config.yaml
positions: "conv"
init: "torch_default"
lr: 0.003
precondition_frequency: 16
adamw_weight_decay_other_params: 0
Rows from block 5 of a small class-conditioned image diffusion model, named by matrix and row number. Rows with one number belong to one neuron. Each number is 128 + 24 x the weight over its row's rms, rounded and kept within 0 to 255. All counts start at 0. Numbers have three digits each.
After each neuron's rows are labels from the 100 images, of 14976 (inputs lightly noised), where the neuron reaches its highest value: "top examples" is what is common among them. Only what is clearly more common there than usual is listed. The data: dashed paths with two dots that lie on the same path or on different ones. In brackets: how many of the 100, against the usual share in percent.
# fc1: MLP up (model.blocks.5.mlp.fc1.weight, 640x320), inputs 214-319
# fc2: MLP down (model.blocks.5.mlp.fc2.weight, 320x640, transposed), outputs 214-319

fc1.11:121134132119147105116081133115094129137107118134099107080118146139160114128132134091133155142104128133160113183113143142131113128091125177163122123119084119109092125139127168126137158160138139114129122109115141148151146104142116089143147129119067096148150109137119138152142109108171094156161119141133184081137091120118
fc2.11:084144116119085140126142122112115172157103166179134141166105128169143123186108161137101127120136133069148143098092105104150163097126095126132104113153136161140125126138154114093132165106120133092115140138171129124133092111190097107135160124161138156153115115151162140143132103147145157103105131126114130152138141136117
top examples: many distractors (79 vs 50.3)

fc1.635:110162184139084087143124142080167151126101122140113102096126106138149082142133158151120141135139086154117110145178116113158143111141108155071104122168136111129114130114146146133100097124103141152126164123108161153172131132124116114133119111120114139171130100166152143151142098133157102163106125132117135156116107154130
fc2.635:120084090139144114140115137149126136149182116140134119090115120091093186120118083136117111128170144108111119098162155148103173103149142130136117118141126100114167132119127123110144131112174132116123172151154120116143149151146130094154152130103153087117133117114139151104153112111111145124120123130151142128154117116140
top examples: many distractors (77 vs 50.3)

fc1.26:126122098148123142077119143135097114119126124125151141151141132137126135106122160169087094150103148101137088119138113154102136103178136157137154111119114135135089163126124117117105120174103061165109155134125111102158137129154128151163101132119116120137079138130149159107088124142109130157089119162132120163108129110126
fc2.26:110108117105102125143132167127104119127129124147179154132114089104137092140103155139145118108123136154086129078125149100125121137162141154105130084181103112107165146162112106137121137154079149110171117152135129135123146164130136191140105102103126111106116128115135193138152136101113142141131117144146107101108119076118
top examples: dots: different paths (76 vs 49.6)

fc1.77:101170133152110117078144137134124126136130151152131146116138123140111106098150128144136118157110163118125140137164136133110141136129143147128183156109096081104153129157102102165097121142088132141127165137088087109122086101150119125138104142153117160163089096137176115103184128141164117149130078119122128156111126155072
fc2.77:130100130124127150152072078100109165159114121103156140157081152114116121093130133171118129114107126151109125133141092105150153109153136121098188145152103150143111147128121123084106146110126139165163125131101104136146151155139128082161170125144141156115142094103104166126198124127157134088144137137115101116165125093127
top examples: dots: different paths (82 vs 49.6)

fc1.555:134181136090096124102136155143134146121110120119116103179144137117154145136134153134181128149120124123113161129132134116159112135113123107095179146129151093142142170115087095099109147133142131121139122104144146112124111140111166106119163103107129120108131159050126076131164121085109110088148127109087099137134121180098
fc2.555:086149119106139126116123131110131105140169138151151175144127150088151116169088119087117142128127116122183136097117095124143099132119099183129161165146123165108163168109134143143133111101102109167112144110093105155117144148108109126125162130091087120104149090120139082133125132118094110128106129158103109077093126116151
top examples: many distractors (83 vs 50.3)

fc1.27:104091128126117148109160127153178125149113137162157126123149090108118127126145148101136157124139098100110113152132132152137106116096109125164129106142124122140115140150072122105097117148131135123140142091113090145131120163131177073112161161096111111131149156110111159121125155177065101127124106103138116169114144094105
fc2.27:146106102083125080137113089100137111139134141111154187126095117129135118101139126128173119137107151136155130071109111129118155130142081123109127095126163104137141154119163148115173112119161091140134109108124171119105144104102143186140144137139125103123122134094161114100168115118186129130113134116134132112113131137115
top examples: many distractors (76 vs 50.3)

fc1.528:138116092109090115140144141140097106107067140156155156085129127136127088107133130123108128117157061132177142107096122105104124160138136102128137137116117140133123107168150110105150098126115125135148189140105162131139090114157130134111141135084105138088117116103128158139077159147104152136104159085112095090111116095155
fc2.528:105078115137140139144100107064158095102131118100113133122114152098149155097167122143111099098072174144133110174127163129091163156072090115127109137150167115116117156147111156137176107124123095142159125138107137113120118088097157130106117162117112143161136097155123128136101123100085136154153096093087132182118116125150
top examples: many distractors (77 vs 50.3)

fc1.224:112123133180147130112159112150133092111103138175125144128086127127162110118130133099145092121142145121123146097147121149154116160083089148110139107111146150114144103147139130144098184150118139167120147127107145098131132146121136130102158109133097116084132172089112136118170104091159096154145138133112128133090133168141
fc2.224:113131132129143113136129154142133131134158154100110130145137150116148154144092147131151144146132099099154149131151149129151155105175135138138139088111109148180086123136116126123161129103164153142131119110163113149123169132114131149099126172116163145123116140174162155187148142106143142114133134105125130122132131101119
top examples: many distractors (76 vs 50.3)

fc1.593:090179131110143101100174139143105116175104125160103133121091146097184128128138133075160143107106124119131156112126116139115114129102102142114171102117134130111139165146136147154116126158112138110138141127135104118145130124147131153137147085116117135095061142123107115143199136155125091132126156107152109130138127136128
fc2.593:122094118137093159127106127131126146122143113087116112131148092118101134138120130131116119116133132119110135183129135136104155115163132091168093121109066121155091101117185117119124165104175129146162117152133152117124119125128141139135126190162132106097171137118123156114128135114137170142091116122112166154164118095133
top examples: many distractors (93 vs 50.3)

fc1.527:122136142102178173070128131152125159102125119121131142133158115072140141130085133136132149154128132130147149114109130180119141125096155111104141098128119092176122087113127119130128146122127149113116129118105104170166175060140089161158151126127147109177161132099142085084129115137116144133114139123146092124125103169130
fc2.527:129122123133088145198171124139159149133130081113165092152126130144159108158146107108111145100118117123103110131117155150093099117155130079116120146124105100096166180198134174126126137095144142100135136185146117122107134181111173126116123119110105154115086118125091128177087151141116134121165115122111190161135178091140
top examples: many distractors (79 vs 50.3)